From a checkpoint of a small self-supervised image encoder.
Model: 32-pixel images, norm batchnorm, activation mish, depths [4, 7, 7].
Training: 10700 steps, batches of 256.
Data: 147500 training examples, 18.6 epochs.
Rows from block 9 of a small self-supervised image encoder, named by matrix and row number. Rows with one number belong to one channel. Each number is 500 + 25 x the weight over its row's rms, rounded and kept within 0 to 999. All counts start at 0. Numbers have three digits each.
Before each channel's rows are labels from the 100 images, of 14848, where the channel reaches its highest value: "top examples" is what is common among them. Only what is clearly more common there than usual is listed. The data: fractals drawn by 1,000 iterated function systems, in grey.
# conv1: bottleneck pointwise conv (model.blocks.10.conv1.weight, 96x200x1x1), inputs 0-199
# conv2: growth 3x3 conv (model.blocks.10.conv2.weight, 24x96x3x3, transposed, each kernel summed), outputs 0-23

top examples: dark on light
conv1.41:492498536458518453506518514469514527501528552489489535463553487529513479477504494455517511465491479490495514513505507506490474527453492530485491504464520537496536516533520487522487526525498508496511476531474528528480541501524526485508525531476472519515485493507485495491515484491489433502486495513486485552514458505474502503476543472524486526520480502523508534483490505500541498486498514531494476500493503489487509498538522481486490470515520536500477466515460506518515500551517484436478484519571462482469500521461508496503532474501498497455547540448525546473539524469521487531533484517505499467439492
conv2.41:514451495519505491540453516509448494500454475517496527491497498532513499

top examples: dense
conv1.71:473508502519468531513475503494454506542474526452496516498487500506497505528508359485534547492535468477477466502502501513485527516496536500487519492514561504502562480506489511517466494463530493478477506494458473510459467474536519481483469557511529495488481507481484452471488485538501513515534488513473506501513533468512504471478498537475499498479463498522456505547466521483470443515520468494494520493521482493500512459496519511509522486490534486514476512507527550466509500507487530512520501528481494489476498517496507491497502489491485491515488533531471517490470508491497445478465503497508500494508501
conv2.71:490532460498485495496459460489493467503504521557482503524499468515460501

top examples: dark on light; five maps; dense
conv1.53:493450511532500524522453528483503491502476506504525469565497525484467502542527483529535528529519475503521540487519520507489490500485485490491485485496507532504507535488479487489503516520476497500481500481514528521482530494523521497479478498530527512527479496488496511537478530496505440496505488485417514511487532558488508523504512455522539516500477452470479501473539514511483482521500484511558523462506479480492497531487518468494485474512528506498550509435502499526472479487458488496430511505522506461508514513508472479467492494516497502493505504491502518482428489513447511440540462526540488501458511
conv2.53:497467471507515507467517549508510520523543502456514481511450476506494485

top examples: sparse; two maps
conv1.87:491455504481544495467516529463455491491495509449487504520461463513487484521467565512490477462545530482516526515497520526511528517495505503510454517504496531490537538481495474471528469468446507482503510472467511479530513471485507498494469485528475483517508512464519505524485509516478515482533487485464530500476532485549485508487491569439524492490466504517516545492468494510501559499471479557507494482465506490470490535487497537492508532520496530560498516541512469504502457477514518498487510484505480519470472518500467478521528483525513518495454485520549487515525481509519491546485525484517488510509477
conv2.87:514474508467506516534512540501454529516506452458516510512491502519537488

top examples: sparse; dark on light; two maps
conv1.23:484504478463513483482522503486483545508523508547505525463492485458506525484487467486502492507497468495516494492482504495532478542497515477510561485475518519457487505496480492505518496505431523483501494432517479514458479462540509515516457512477481486571479471459460475487502530521523464492523542512473460515550528504458496498507511475518499470535508529479534488522525557497518526478508534471506489495470490499466521516503506521512496531517532490519483545494498530477529479532513483523516477478529505486546506478523497515419515495550498489480488492479507508541482521524497471487489488528515510536532513
conv2.23:466507514447510491475496536497554515477503499484491482552480510498495535

top examples: dense
conv1.36:465503509472489480476492489517498482489499527432491468464541466497516515513474457447519527471514507432527476485487512499484505533483499479514538498520522507485480487499532467530511517491485528463476447491516530501492456524460510527456563509486484518491487542570485484491470509519516500513520531490496538470500508506481455519468517511514523506482491505479535500521522499475505502509478467509465548486475515492478497534505496494517531499501512502466500505472487507513518516490495476489495458530480492498501509493521537517512477484491483557544532510525544515574502481517545478490480502498571495507543470
conv2.36:505534457501498488474484492476487486488508477503480521514516528558493439

top examples: dense
conv1.0:545518476510491500509525506535475502505470522519500474479502494533506478502500518535503521526492477527489484473515511529535491494505499498479512484512498451516475466475484480491522491480487505483515493524513492449483453507516508530519490538537497501529515478517499519492474507524456504479484497499532509482534542478452472538488505474487525487484481516545487515496465503491467534499490514515527509488549505523508513543455511504477498487515478541510528514504508459535497508550575518496458503494488480532502507448572476457530488532501555522505466471548512486512522530496495501455529467469504471431447525
conv2.0:468456501501470516491461505500493475465493460488462493532516541480482480

top examples: dense
conv1.37:497535527494519473522539509503483483508515518461508507481502507527456514532537441480553485547488504442487511463524490481473448523505444478487473509498505550518480489500524514529510471547513513487482464462501439532512509491496481486472551490511459484498497487459483491527525479494502545503505466530495501515505485516461549508494483514457495489516523549487486546466523509483532505531481514522496439514508512519499507484512532495501515494506514491503482494474473519519489527492496485457497525472517502503508471529480509473542500458524464510465537508486477506515510487526455522474500421503492522516465483
conv2.37:503502505522456523553492477511511532489475480496485506549501464545485490

top examples: dark on light
conv1.12:524471498533490476497493487554509513504495542489500511496523537485488512510499520488498471480517534478508506501528471467482497512480477526490500463512526511512519484489493518509508527493494565521495503495462476501473550552481509529479516470494472510485538477450483522463530540471488490507465535491476474458477522512528477478558484450500478495462518501543514537481555468527498502471497535490464505505468472499498527447523535491476545482501493483469478514502499504499507526503472511488501544440519498496515465487510473533495500523493496499472523520443539536443475527531517484508461516554467490506478520
conv2.12:480513495491544507517469534527501496498481460488489505506527502485568464

top examples: dark on light
conv1.63:491489486513481532514519530533513494504486476500519516483528466518522518520527499479493536517468517455498492498463492504501510504445487524502517472496526506468506501461512492509484504453503497494498524527502493515533478478518504479489499483525482489502474496454419508463541494499489483551531496516476508478526500506418528497514507476453462443470502456508481501511517503471527458472516488529499493489527499510470502474496560480572557480530514520494489499486433496506487510478484476487506504533513505496499491480513503560534522500498462517468520544477464519463502488543481498508485477511483479560506479
conv2.63:481498495469473523534490491524499491507504505506512483520530526459577514

top examples: dark on light
conv1.54:467489453521486537502497494508515472527484522488481474493565488469487510518457507490515516491465493508520520525496518512496472498484491502493530466487487516511513525503511473543491523507481503481486514461452526525490526540493485487479523493496508521494508495465525523551482541533523486482533508476518510514502483544514503496467506483440488459525476500475511486508537497457541453541529489499516453486485473495474487484577501466514549467494469493466513487501489514468502471494542542496504522465526551485507538490469476487545502468467475541469558512480475502487479495469504485473482461525531477500466481
conv2.54:505477491527541532553488495514513480501443512472511478495481521530521483